Rows from block 7 of the encoder of a small segmentation model, named by matrix and row number. Rows with one number within an expert belong to one neuron, the router's apart. Each number is 128 + 32 x the weight over its row's rms, rounded and kept within 0 to 255. All counts start at 0.
Before each expert's rows are labels from the 100 images, of 14976, where the router gives the expert most weight on average: "responds to" is what is common among them. Only what is clearly more common there than usual is listed. The data: small charts drawn from random numbers. In brackets: how many of the 100.
# router: router (encoder.blocks.7.mlp.router.weight, 4x192, trained with AdamW), inputs 0-95
# up: expert up (encoder.blocks.7.mlp.up, 4x96x192), inputs 0-95
# down: expert down (encoder.blocks.7.mlp.down, 4x192x96, transposed), outputs 0-95

# expert 2
responds to: grid lines (94); scatter plot (63); lollipop chart (25)
router.2 [133 149 174 120 111 179 175 137 147 158 115 174 171 139 162 115 120  85 168 120 196 159 134 152 169 114 133 124 162 123 145 166  67  77  78 116 145 169 102 141 120  93  75 134 166 170  78 134 163  96 134 149 169 189 128 110 139 116 194 146  79 150 169 155 150 176 101 111 116 158 140 130  87 166  77 124  99  98 151 133  97 157  92 131 150 150 160 179  57  94 107  83  87  66 156 126]
up.16 [111 127 140 163 101 156 137 175 100 122 151  62 120  51 134 188 169  60 138 139 128 150 114 150  81 120 142 155 146 131  95  97 170 141 144 168  76 128  69 105 137 137 137 132 126 116 145 158 131  86 127 141 116 111 152 120  99  97  95 107 135 142 166  74 143 139 104 104 130 135 136 139 145 109  99 174 134 105 168  90 144 151 138 100 166 133 111 139 117 155  83 165 166 159 115 116]
down.16 [ 55 130 115 215 141 136 150  76  70 139 108 138 132 121 157 142 111 123 136  99 177  88 169 117 158 118  35 160  40 114  91 136 107 141 100  85 117 111 129  84 138 148  72  88 196  94 138 176 120  89 100 131 174  96 176 171 165 125 161 172 156  58 162 150 196 189 159 121 133  88 134 135 185 114 118 166 163 119 107  97  66 116  99 113 143 143  91 137 115 133  95 158 129 158 187 116]
up.17 [187 166 155 168 221 168 109  76  71 116 176 143  80 106 138  89 100 170 175  81 202 189 148 129 134 111 114 118 131  72  94 106 138 113 137 111 147 129 186  93 104 152 131 124 116 151 105 105 178  99  54  93 187 166 118 130  71  72  99 165  92 152 108  99 159 113 138 155 115 144  79 108 129 147 115  80 187 181 138 149 132 111 126 143 125  52 142 156 116 153 142  77 164 136 108 102]
down.17 [111 161 162 111 112 127 113  78 184 162 132  83 104 121 197 135 200  92 139 103 139 158  66  97 129 161 134 125 128 105 103  99 108 110 162  86  85  74 117  99 133  76 130 106 116 125 120  89 103 176 152 116 136 131 115  89 192 136 127 107 145 223 115  74 117 142  89 150 168 109 136 127 104 110 174 104 171  98 173  91 131 161  73 123 113 109  86 121 115 156  78 107  91 139  92 144]
up.18 [150 122 152 106  67 123 150 143 147 159 149 151 231 134 141 154 130  69 159 140 123 126 120 207 172  87 126 169 124 156 123 130 120 146 178 110  90 137 101 112 110 137 119  80 149 129 185 192 118  82 167 171 110 113  91 149 141 129 107 105 106 161 152 151 104 177  97  91 113 104 129 120 104 182 108 121  66 123 131 145 107  88 146  88 186 110 137 137 201 166  92 116 130 169  65 141]
down.18 [168 158 107 117  73  99 146 106 146 166 186 124 161 137 120 140 101  82 120 127 162 150  89 101 103 136 117 125 112 162 134 164 219 146 167 126 119 136  95 173 124 121 101 156  98 144 104 165 109 104 102 155 117 112   5  93  47  94  88 129 122 133 118 112 101 156  77 154 100 133 117 145  99 121 116 170 119 142 139 143 140 168 115  83 206 141 152 166 105  89  65 175 131 144 111 122]
up.19 [ 99  96 127 108 162 165 132 101 157 139  81 111 124 110 126 191 150 105 134  93 102 139 116 117 103 163 100 123 179 189 103 104 171 122  92 141  64 146 131  84 135 170  92 182 110 125 147 164 166 152 136 109 107 148 164 119 124 143 108  97 168  93 192  65 148 103 117 136 156  71 160 111 104  78 105 100 137 149 102 126 109 105 124 100  92 103 132 117  97 106 139 220 122  85  99 114]
down.19 [149 151 131 169  86  89 108 104 174  94 103 146 117 174 134 147 127 186  86 166  80 150 165 180 157 163 121 104 169 232 128 131 116 201 186 117 107  97 119 145 106  94 111 191 135 180 146  98 139  82 153 121 138 134 116 163 144 144 167 104 147  30 106 113  83  79 130 127  84 142 105 140 131 105 128 186 177 151 120 131 132 150 137  64 125 151  71  96 145 159 166  72  77 142 193  86]
up.20 [155 106 124 106 146 157 188 114 129 149  92 196 138 109  69 146 145  75 125  63  95 132 116  82 150 155 104 121 109 167  81  94 107 170 147 122 143  91 137  69 188 124 117  91 125 141  84 159 115  88 139 127 156 169 167 140 134 199 106  88 171 151 139 147 125  91 110 128 147  84  93 144 145 158 102 106 133  96 138 118  96  79  91  87 199 199 174 144 152  85 135 136 133 119 153  79]
down.20 [153  45  86  98 139 135 151 126 135 160 143 100 103 135 113  97 118  80  66 130  94 115 132 100 118  82 181 126  63 181 129 138 159 129 111 196 135 112  98 137  95 121 140 187 158 121 120 108 151  97 146 121 181 104 121 125 130 194 123 172 144 105 169  84 110 170 105 160 143 108 100 153 119 186 130 132 132 147 155  70 122 111 122  95 140 125 171 110 121 140  71 152 172  78 115 143]
up.21 [141  77 100 181 158  65  47 119  85 105 191 164  87 126 140 153 127  83 154 171 174 123 130  86 115 122 120 142 217 138 141 109 175 112 106 183  91  87  69 181 166 141 116 137 141  68  96  77 160 142 127  89 152 146 164  98  87 133 126 168 156 109 147  95 194 109 118 178 109 141 164 109 133 173 106  98 134 100  76 120 110 108 144 113  69 126 161  64 127  96 128 114 175  96 166 162]
down.21 [ 86 126 149 127 167 128 160 139 174 102 116 172  81  95 116 128 104 137  98 159 140 110 191  88 214 111 131 153 141 137 110 103 164  91 166 183 124 173 152 107 156  73 100 181 147 121  67 169  93 163 149 133 161 149 130 123 132 128 153 140 147 123 156 141 159 130 100 143  91 188 115 141 125 139  81 113 156 110  69 145 119 195 109 126 137 125 143 140  95 112 154 165 144 172  85 157]
up.22 [127 179 168 176 158 101 122 135 151 152 191 143  89 196 152 143  60 125 119 124 127 146 101 173  22  91 148 103 137 157 106 157 138 144 201 193 130  62 127 123 144 124  94 139 111  74 142 137 160 137 180 134 166  94  88  94  77  55 111 119 146 122 102 132 186 106  93 181 118 138 145  71 140 112 112  72  99 154 135 148  95 134 139 138 118 104 124 110 110 157 166 172 126 122  78 131]
down.22 [143 145 149 125  88 146 148 121 168 148 143 177 104 136 107  95 145 110 124 129  99  84  94 156  92  89 127 136 126 125 110 160 128 140 142 106 112 160 128 170  65  54 121 114 153  86 108 102 139 229 146 114 109 131 124  71 120 168  62 166 129 179 124  69 111 157 128 179 151 105  93 120 136 189  88 155  95 139 145 100  60 153 161 116  96 102 105 172 114 142 160 172 164  65  92 107]
up.23 [153 155 120  92 144 108 122 130  69 155 122 155 182 136 166 156  74  93 140  82 140 130 139 200 156 204 152 151 122 148 151  97  87 110 117 108 102 139  73 164  94 140 121 147 122  98 155 109 144 144 146 181 102 139  89 124 121 200 137 153 145 138 187 101 128 135 137 120 161  85 191 110 146 135 181 117 125 147 151 117 147 165 122 151 164 135  41  77 106 124 142 178 120 103 136 168]
down.23 [189 117 122 106 141  66 124 146 115 135 130 166 120 119 158 143 190 138 112 164 169  57 144 147 104 145 131 129  84 159 122 118  88 146 123 157 129  90 168 164 100 114 117 101 138 201 177 121 158 173 111 138 157  44 129 144  98 133 141  91 147  12 104 164 203 155 138 101 120 133 116  76 139 135 185 139 123 171 121 122 128 150 134  54 151 104  97 103 118 153 156 158 135 178 149 128]

# expert 1
responds to: items: seven (72); heat grid (40); stacked bars (30); kind: bar chart (26)
router.1 [ 98 134 150 199 132 101 147 113 139 157 140  98  48 152 123  96 122 154 114 163 100  86 104 112 105  80 122 127 106 157 123 171 157 133 157 137  89  78 204 148 142 115 133 136 110 111 110  99 122 132  84 149 146 180 127  87 102 114 148  74 175 137 116 131 154 146 156 121 137 112 131 191 139  97 124 130 104 114  66 116 157 125 152 160 103 112 126 147 103 183 108  93 146 113 121 129]
up.16 [154 146 165 222 122 102 140 118 172 111 145 105 163 128  86  87 168 137  60 114 131 178 173 159 105 157  97  42  96 135 139 148 137 145  80 126 166  89  85 162 134 156 132 104 142 118  61 129 129 103 124  94 163 114 177  55 142 159 125 140 115 135  98 130 117 160 122 130 173  95 113  50 141 110 112 155 142 157 145 109 104 153  85 102 176 106 123 115 151 113  91 155  89 159 128 140]
down.16 [152 150 107 144 156 156 111 123 146 150 130 127 144 149 164 191 141  92 123 120 110 136 136 217  90 179  81 113 123  76 131 142  89 144  98 149 104 120 134 171 193 176 118  58 158 103 153 111 151 112 136 154 102 129 183 120 145 124 133 143 205 136 118 114  83 141 108  99 130 165 155 124 185  39 109 101  62 166 147 158 155  95  87 127  94 195 119 127 118 109 142 144 110  85 159 103]
up.17 [ 62 136  99 126 149 152 102 111 165 149 146  97  90 178 140 151 130 142  95 137 134 126 108 185 120 154 121 127 176 135 134  95 112 124  94 149 119 160  95 165 154 235  87  81 129 113  97 118 159 123 132 151  62  98 108 163 131 110  64 158 122 117 139 158 184 168 131 124  86 179 103  72 154 124 168 117 110 150  78 175 143 148 133 218 112 116 137 111 131 125 160 178 138 108 161 112]
down.17 [123 114  81 100 137 139 121 119 151 138 149 168  95 224 158  86 178 114 189 175 118  94 117 192 120  93 109  84  85 120 133  91 133 123 167 163 161 145  72 107 166 105 145 154 153  64 167 148 139 129  80  97 115 170 133 110 118  19  64 128  97 104 121 129 115 147 125 163  91 177  81 140 151 159  63 104 184 146 126 144 206 123 150 163 113 107 170 133  75 153 158 102 109 118 104 106]
up.18 [ 92 116 154  83  85 181 147 115 128 165  76 110 174  86 156 130  71 170  65 127 114 149 126 112 156 115  95 102  98 170 126  85 124 151 147  65 112 171 101 123  89  98 145 118  74 157 125  95 136  83 125 119 124 176 144  93 150 109 114 158 102 126 137 171 100 143 164 115 130  86 137 145 101  93 123 158 171 158 178 159  60 122 176  92 134 132 109 118  98 147 142 141  97 150 103 128]
down.18 [128 120 194 190 118 157  88 110 127 140 145 161 117 137  88 129 122 125 102 174 111  99 183 108 154 117 116 147 144 137 106 137  96 147 104 126 108 133 144  90 174 151 112 164 196 123  29 116 123 119 105  94  90 149 122 126 141 183 138 138 125 119 110  79 159 147 109 142 134  95 129 101 189 134 122 143 181 158 159 169  90  63  92 149 114  84 113 104   3 121 135 117 160 166 131 118]
up.19 [128 188 166 160 164 112 145  93 115 137  94 106 131  78 152  88 124  76  98 142 127 113  71 111 107 129 112 155 136 171  71 164 133  76 140 148 177 114  88 115 105 144 119 185 170  75 131 117 115  82 154 136 107 138 100 106 161 135 138 167 159 144  83 206 120 131 108 117 167 165 125 145 122 161 144 169 177 111  83  95  96  78 147 134  72  93 118 156 136 152 153  94 160 166  81 162]
down.19 [154  70 101 126 145  80  87 139 137 138  84 101 106  79 117  82 103 104  68 115 115 108 139 149 123 179  68 165 153 130 223 147 149 112 170 133 185 120 143 123  84 147  95 107  93  56 151 155  75 139 121 180 146 110 112 103 109 125 109 155 131  66 159 203  94 155 138  87 150 200 132 150 115  92  99 147 129 181 153 160 147 156 120 178 148 149 163 133 117 136 165 113 100 167 101 139]
up.20 [ 60  91 137 121  99  92  92 125 143 132 164 119 152 151 173 130  97 180  78 135 108 115 122 134  78 127 112  93  90 162 101 126 166 110 133 163 138 172 146  96 147  49 131  91 135  99 156 142 102  85  99 125 217 144 107 117 145 182 137 108 159 158 190 103 133 122 128 153 137 139 150 164 108  58 145 177 104 139 158 153 112 158 133 132  85  51 103 140  97 209 178 109  90 114 119 153]
down.20 [110  99 125 153 135  63 138 150 120 155 170 145  74 102 130  93 152 180  78 107 121 172 107 143 134 101 141 142 106 113  94 130 144 140 168 132 134 155 115 102 142  34 159  80 165 169 102 207  98 141 111 124 128  88 152 142 188  95 181 126 106 168 118 134 144  80 105 127 110 121 114 107 119 129 174 152  73 142 172 104 125 118  93  86 158  73 100 114 184 130 143 175 112 134 119 148]
up.21 [106 171 149  67 146 143 173 140 153  38 105 119  95 162  57 100  96 158 122 179  73 108 153 110  98 156 144 131 130 127  88 115 122 154 128 165 140 117  84 134 196 103  77  55  79 128 159 143 143 131  97  83 168 133 157 102 213 130 126 125 175 129 112 124 144 158 154 138 145 120 111 174  91 137  74  70 112 149 110 174 157 122 125 127 153 118 154  91 152 109 129  86 155 162 172  61]
down.21 [134 167 118  96 137 116  59 100 110  94  96 151 145 107  53 171 185 123 169 172  88 107 179 154 140 148  87 167 156 152 128 151 151 101 150 137 130 125 140 127 101 151 100  70 123 143 160 101  91 161 114 137 126 154  77 163 154 144 129 127 126 175  82  81 115 161 153 120  70 131 155 116 112 117 116 166  87 149 138  97 173  86 139 143 162  44  46 104 162 186 146 119 169 183 161 132]
up.22 [127 151  87  66 149  93 118 143  89 160  90 223 182 159 121 167 141 112 133 148 134 114 110  85 147 200 130 118 193 109 128 143 142  90 151 125 102 150  90  99 146 121 129 132  72  78 113 140  87 106 159 154  86 125 104 103 171 181 125 138 111 131 102 157  86 130  68 149 155 115 112 130 130 134 115 105 107 180 157 166 159  73 130 140 109 105 146  67 218 107 173 127 117  94  97 165]
down.22 [ 84 112  97 138 133  93 149 128 113 148  61 154 118 109  82 178 146 102 174 123 172 138 139 128 113 112 151 130 156  65 134 117 124 152 107 135 163  91 169 137 157 102 172 137 110 193 168  45 134 202  93 133 129 107 171  54 110 154 122 112 183 136  97 112 150 150 123  86 159 121  85 158 128 118  75  67 135 115 130 125  78 168 189 134 134 126 137 128 134 170 139 110 174  80 133 179]
up.23 [144 130  80 156 115 181 157 105 120 157 139 136 167 116 111 140 161  90  89 124  79 146  86 131  66 144 100 150 112  98 105 145 112  69 140 172 146 156 134 133 130 113 165 125 120 132 135  68 115 174  92  81  96 127  52  93 118 104 124 189 147 105 128 117 136 119 175 103 127 112 174 162 101 130 102 148 148 123 111  84 118  86 142 167 149 170  67  97 123 179  62 112 127 146  41  86]
down.23 [191  98 123  92 175 151 127 100 148 104  42 132 133 137 139 130 169 145 209 125 108 104 172 179 120 143 121 151  63 142 169 115 126 136 126  79 160 113 134 163  54  99 163 165 137 107 159 126 122 149  98 182 113 113 131 130 135  53 207  82 124 133 162 120 141 188 153 127 140 118 172 129 131  83  95  82 135 125 117  92  71 139 140 175 170 118  96 143  65 123  69  77 153 150  81 108]

# expert 0
responds to: radar chart (100); one colour (100); items: three (81)
router.0 [116 163  65 105 142  70 124  66  76 156 135 177  83 120 150 113 143  84  76 142  84 102 128 168 102  87 113 143  94 136 191 116 115  76 123 170  99 157 154 112 123 119 172 115 103 149  94 106 142 149 130 129 118 149 176 110 160  91 136 194 108  81 137 142 178  85 134 138 138 116 145 116 176 133 188 160 152 129 121 148 139 118 129 113  48 117 105 101 147  92 124  66  94 135 107 121]
up.16 [ 86  87  97 126 133 153 113 122 139 117 171 141 150 174 166 136 144 159  86 129 104  67  72 131 112  98 139 127 126 196 135 148 177 138  58 173 153 138  79 111  74  78 188 112 140 131  69 109 164 155  91 150 187 113  95  80 181 128 104 106 118 118 141 126 143 126 148 162 112 133 128 168 137 132  94  62 162 176  95 188 134 139 129 134 150  76 127 163 171 123 163 135 140 150 111 131]
down.16 [ 90  71 134 119 130 223  80 181 116 148 122 149 110 102 192 114 101 130 177 150 157 131 133 122  56  78 163 143 134 180 114 132 152 116 132 130 150 131 122 111 145  53  89 115 132 128  94 175 156 154 135 110 158 104 127 107 154 166 165 101 120  95 188 163 143 130 125 148 138 145 132 136 127 155  87 116 113 158  93 144 105 159 101 125 170 104  99 157 117 129 164 170 136 104 107 161]
up.17 [123 206 126  73 133 120 101 150 118 124 165 103 155 103 109 149 115 149  88 143 123 132 151 103 129 108  99 107 148 200 182 222 167 117  70  96 170 125  94 130 113  72 189 135 114  75  83 141 175 103 160 126 172 109  76 129 128 133 111 130 116 131 142 153 113 131 157 146 151 155 126 153 150 144 134 126  92  90 158 101 145 101  71  96 181 159 145 141  88 131 135 118 150 135 157 138]
down.17 [137 126 167 120 120  92 147 100 149 181 163 142 101  33 166 144 119 111 119 201 175  81 160 131 164 135 133 121 112 114  94 177  91 100 116 132 143 146 151 140 183 134 138 143 213 127  86  75 172 114 166 123  59 143 119 125  86 166 168 107  75  96 228 143 143 126 182 207 118 120 208 123 151 148 142  98 106 183 174 132 100 188 121 167  86 116  85 109  96 130  99 119 158 142  82  88]
up.18 [110 144 114 157 127 214 121 140 127 128 107 110  67  93  56 116 104 154 125 142 169  98 126 103  99  73  87 104 152 148 124 122 186 120 152 127 105 122 155 158 161 141 133 107 145  79 155 101 126 108  87  85  66 140 139 121  88  67 166 116 187 143  55 170  62 146  90 123 141  87 187 118  98 111 114 150 196 114 134  81 186  84 187  70 177 107 102  86 122 113 104 119 135 203 139 143]
down.18 [142 116  84  99 123 152 110 149 211 168 102 153  53 183 118 138 147 158 121 118 147  98  94 103 127 145 133 126 139 116  78 119 152 126 178 118 139  86 138 187 170 125 131 192  81  92  98 138 125 152 125 139 102 116 152 150 114 147 117 129  67 121  73  90 190 122  71 202 122 170 103 127 100 147  90 128  61  54  96 106 116 155 188  92 135 103  65 156 140 138  95  89 108 116 174 131]
up.19 [204 106 143 128 139 162  96 150  81 126  76 136 171  86  89  80 131 156 158 140 101 112  89 167 111 123 103  93 178 130 175 145  91 137 181 159 134 179 104 156 156 130 129 154 110  85  97 158  65 115  94 126  98 194  92 160 156 194 130 145  60 111 101 123 169 139 101 218 149 120 133 139  64 130 123 163 173 119 116 119  96  90  68 168  76 165 133  92 105 101 117 190  61 121 158 119]
down.19 [ 93 150 128 150 206 123 165 109 113 158  65 164 172 124 135 123 146 171 107 103 103 139 138 102 148 151 101 111 169 142 100  92 154 138 137 141 151 139 116 150  75 106 126 121 132 107  60 108  90 114 136 159 128 148 103 130 155 121 152 141  54  75 186 153 129 156 121 244  63 137 147 157 147 108 188 152  92 167 120 130 147 133  76 134 123  91 156 112 112  67 112  82  97 158 198  67]
up.20 [ 84 156 173  91 138 113 232 180 163 134 110  82 135  67 124 191  77  85 125 120  98  96  93 106 125 161 152 124 107  89 130 136 168  80 102 160 123  77 113 134 109 102 111 120 191 133 136 129 144 121 130 135  77 153 153  97 168 104 119 164 127  98 123 107 148 208  84 147 173 113 144 102 153 135 123 157 145  98 142 208 130 114 116 136 132 109 137 133  86 156 163 110 154 144 112 132]
down.20 [141  87 142 180 117 126  85 138 131 114 104 118 140 130 103 113 136 112 148 122 122 127 219 158 195 154 189 148 127 150  73 122 136 106 166 147  83 127 104  95 140  67  96 163 142 137 142 130  86  93 124 135  80 122 126 129 102 126 182 212 103  42 239 119 160 172  99  85 100  85 170 105 138 103  99 199  79 120 103 172 118 127 149 129 182 110 154  99 101 171 141 113 182  88 130 147]
up.21 [ 83 147 112 169 175 118 132 174  84 204 165 180 156 177  83 134 129 191 131 160 132 120 112 134 141 152 114 198  45 213 161 113 143  57  86 134  83 159  74 101 137 141 120 137 110  97 101 134 172 122 160 101 162 153  86 132 151 135 150  96 108 135 100 171  82  76 166  99 168 166 132 107 173 181  84 106 149  84  86 129 136 130 131 141 144 147  66 120  89  79 177 147 164 106 136 170]
down.21 [ 81 175 121 152 136 169  94  82 224  53 118 106  88 163 151 130 150  92 193 111 159 157 165 109 127 126 143 201 132 171 134 186  99 136  92 148 108 161 134 150 144  73 147 177 140 115 148 134 145 182  80 102 118 141 145 171 154 166  88  66 107  70  86 127 140 134 111  60 144 163  72 112 131 210 159 152 158 148  93 128  27 173 158 106 135 130 132  62  99 100 135 103 157 169 123 111]
up.22 [119  96 222 140 142 110 141 112  60 159 135 130 175 130 169 147 115 205 126  85 116  82 137 110 158 137  60 146 104  94 175 109  95 127  65 123 130 123 200  87  47  97 132 135 147 133  88 146 199 106  86 151  78 124 127  60 140 109 117 129  42 166 123 139 120 103  90 118 149 180 149 177 188 143 138 147 111  80 145 180 160 235 128 134 146 117 134  85  78 166 132 128 123 115 121 159]
down.22 [112 149 189 116 118 160 155 172 134 189  90 161 115  74 135  90 136 156 179 128 153 112 165  78 131 134 152 198 154 151 127  89 109  48 110 114  99 176 102  95  91 165 146 143 154 144 113 134 102 103  59 160 114 148 102 160 123 134 119  58 160 128 152 131 210 127 113 182 184 140 169 125 161 157 131 103  67  98 179 116  69 189 109 123 141  66 124 127 138 123  96 166 109 150 148 146]
up.23 [100 110 152 110 136 143 121 130 146 132 126 129  94 141 105 128 161 141 123 116 102 155 113 192  54 140 119 110  93 177 106 131 144 133 122 152 118 189 112 207 101 124 124 104 121 138 163 117 129 161 103  84  65 195 122 167 113 168 105 128  78  89 133 127 152  61 149 135 160  88  97 112  28  99 173 102 123  79 139  77 132 166  76 154 145  95 121  78 139 140 123 161 116 118 109 112]
down.23 [104 141 162 152 202 161 143 147 121 138 108 166 137 134 190 156 120 137 131 146 130 184  83 105 121 133 123 103  89  54 106  98 154 170 113 104 100 160 193 144 104 138 126 123 116 170 121 127 149 129  72 134 149 129 126 114  43  61 162 131  78 143 132 134 143  64  68 148 105 152 110 109  81 117 141 131  70 134 165  76 202 185 128 117 172 147 109  95 130 129  97 100  82  95 139 164]

# expert 3
responds to: histogram (61); heat grid (26)
router.3 [153 142  99 104  94 188 113 184  82 168 105  80 139 108  96 122 160 205  85 102 131 157  72 105 124 155  94 141 121 144 107 142 142 183 170  98 107 132 126 132 141 138  75  98  79 137 134 164 116 179 143 108 135  90 120 165 170 139 104 202 201 141 101 129 111 133  76 115 120  84 113 146  88  93 118 117 110 154 140 139  75 104 160 139 177 129 148 156 181  57 106 164 118 176 136  84]
up.16 [ 97 200 175 128 131  95  90 135  86 164  92  93  88 183 112 128 116 206 147 162 142 127 108 138 142 126 125 129  95 111 123 189 161 117 141 114 221 124 112 143  89 131 150 117  76 165 161 189 129 167 141  99 164 132 116 127 113 161 109 140 127 111 144  86  84 143 163 158  82  97 157 132 167 176  96 177 149 145  92 141 121 127 122  99 149  84 137 175 174 155  73 119  65 159 172 128]
down.16 [114  99 106 150 207  91  67 169  95 134  74 120 124 181 127 137 167  69 101  73 151 203 133 173 125 168 105 170 147  63  99 202 169 161 122 123 104 145  91 132 131 168 136  71 140 123 112  85  89 140 115 138 144 130 122 186 138 132 109 140 131  79 149 150 143 112 144  80 120 123 122 140 103 123  86 174 191 137 115 165  87 118  90  83 188  75 113  80 136 123 128 124 115 154 175 111]
up.17 [138 121 145 108 179 150 108 176  88 147  90 123 124 144 136  97 108 142 115  86 118  53 159 113 106  97  70 128 148 133 122 165 157 103 161 125 121 150 203  93 139 119 118 174 175  93 166 143  87 180 121  97 123 167 107 138 178 190  74 122 140 117 120 128 108 115 189 170 128 151  85 159 110 123 128 145 115 118 138 120 119 111 196 157 133 123 119 144 131 100  72 125 145 135  83 170]
down.17 [133 134  72 121  85 103 118  91 110 101 106  94 105 152  92 177 149 166  70 102 148 118 135 138 120 159 132  70 176 152 153 175 132  94 105 137 128 191 127  90 151 151 121 137 102 192 180 153 119 134 101 165 113 155 132  89 127 178 112 129 169  87 174 101 114  55 197 109 170 135  10 157 127 126 118 110 111 208 152 134  79 164 120 137  99 176 171 160 103  99  94 158 161 129  72 111]
up.18 [162 113 126 164 144 151 190 101  57 117 153 139 162 116 177  72 130 148 152 160 128 148 108 150 164 125 132  94  78 205 166  87 126 130 109 131 141 166  81  87 125  95  88 138 110 142 168 159  84  79 150  96 108 103  96 133 172 113 171 130  56 121 160 164  94 103 164 123 104  82  62 153 155 171  78 131 127 105 103 139  81 120 141 132 179 139  96 200  98 113 115 105 146  76 125  97]
down.18 [ 98 121  63 124 118 172  97 127 116 110 209  83 103  99 165 119 149 189  45 112 162 135 130 130 143 118 125 107 157 159 137  84  77 159 103 172 131 108 154  80 152 134 136 152 117 123 126 150 134 107 159  83 110 110 167 148 110 127 161 123 104 150 135 122 119 100 138 180 107 181 144 141  97 166 164 121  83 142  42 126 166 135 174 100 157 176 164 175  92 124 137 134 141  80 167  53]
up.19 [101 106 125 123  82 182 200  80 132 154 174 163 110 121 101 171 128  81 156 143 125 131 139 123 135 173 187  78  99 151 100  96 151 144 172 179 136 109 175 120 150 116 173  94 128 153 106 107 152 193 135 108 146 121 117  91 162 171  91 140 147  71 124 133 156 150 113 136 153 104  78  86 105 101 135 102 140 108 142 181 155  78 136  97 142 126 158 128 175 148 168  77 165 136 139 165]
down.19 [ 96 120 172 169  96 117 139 146  92 131 149 159  75 147  35 194 128 168  93 113 162 121 143 194 184 116 115 140  72  89 148 138  99  92  94 129 148 113 114 140 148 120 111 121 139 209 122 195  83 121 150 160 147 154 111 138 134  97 136 166  97  61 148 102 158 119  80 132 136 152 103  90 111 144 107  63 114 153  99 118 135 108 106 119 121 145  82 124 151 123 101 102 169 183 162 151]
up.20 [110 171 193 106 146 134 130 163 123 152 116 129 152 125 122  80  99 141 146 137  49 114 127 162  52 172 208 132 124 123 106 135 147 177  98 145 145 121 172  98  97  97 162  59 139 128 140 144 113 167 130 187 104  86 159  95  98 105  72  89  52 161 115 135 165 106 143 116 116  64 133 111 119 106 119 192 135  71  85 156 102 131 123 190 171 110 109  88 141 127 129 161 142  79 200 111]
down.20 [126 121 123 109 152 112 132 130 113 156  96 177  93 152 154  80 135 103 137 135 157  95 134 100 118 173 145 192 141  53 142 129 138 144 144  87 173 100 123 147 118 152 158 176 152 155  81 150 170 135 203 130 151  88 121  86 122 129 103 121 114  32 122 109 111 123 129 124 103 134  90 141 169  63 128 192 161  91  89  53 125 143 134 106 133 123  67 123 121 100  60 100 143 140 160 188]
up.21 [ 95  81 182 160 168 159 136  93 145  65  83 128 114 116 168 192  90  74 126 128  71 160 146 156 140 130 110  45  83 220 167  73 152  94  95 128 170 167 168  83 107 138 101 123 139 128 121 134 151 122 133 149 132 124 171 128 108 106 147 108 143 123 131 123 163 141 145 140 132 106 133 115  80 167 106 129 160 124 123 109 115  58 115 167 122 185 114  76  91 123 135 115 134  79 202 128]
down.21 [187 157 122 163 129 121 117 127  68 181 105 144 115  77 173 104 141 151 195 117  88 136  99 138 117  99 121 148  99 128 115 110 114 138 134 144 111  98 133 115 108 104  89 115  77 145 163 136 143 148 126 122  18 136 100 121 133 145 103 130  74  42 101 127  94 147 147 136 113 138 135 146 163  95 174 178 147 130 135 107 114 123 155  92 199  98 126 149 118 101 102  95  65 140  93  74]
up.22 [180 185 139 144 109 124 138  89  81 133 153  73 179 107  72 119 125 138 180 127  81 150 148 179 110 125 126 123 136 141 151  99 119 177 205 153 106  73 138  94 133 163 116 165 141  78 184 132  76 139 136 121 101 137 109 171 180 140 107 100 183 106 130  87 138 158  66  47 153 144 106 121 130  98 129 187  74 117 132 162 150 130  90 162 147 136 124 166 106 138 118 145 164 138 181 137]
down.22 [118 160 140 136 163 165 162 116  92  99 110 104  67 106 121  97  97 110 105  96 116 140 147 143 138 154 159 114 186  91 138  71 119 122 172  72 161 104 111  71 155 168 125 156 106 153 101 157 181  98 146 119 138 135 158 125  80 128 114  77 155 134 110 134 166 150 144 132 135 142 166 157 137 121  61 136 137  95  43 142 117 111  91 125  97 149 141  88 115 102 142 121 140 136 160 123]
up.23 [167  70 103 128 101 106 155 159 140 186  69 139  62  87 108 175  93  90 118 132 160 104  96 204 142 100  81 128 158 113 152 118 118  67 114 100 162 172 116 111 145 135 128 143 131 128 124 167  88 140 164 142 119  99 139  89 159  85 155 171 147 120 139 187 117 113 112 152 152  81 199 152 130 115 131 129 168 146 161 107 134 135 144 139 100 160 104 130 140 161  84 108  81 101 128 173]
down.23 [133  79 126  87 120 159 113 155 146 117 140  86 120 120 164 134 173 142 151  84 134 122  67 113  84 100 104  84 149 124 118 150  97  38 144  76 193  91 224 126 143 127 131 114 127 113 104 141 168 169 104 136 130 101 114 134 137 151 114 153 168 112  66 162 178 182 131 166  89 135 136 156  81  80 133 171 156 148 136 124 136 202 148 134  85 122 112  70 171  77  93 115 102 143  91  96]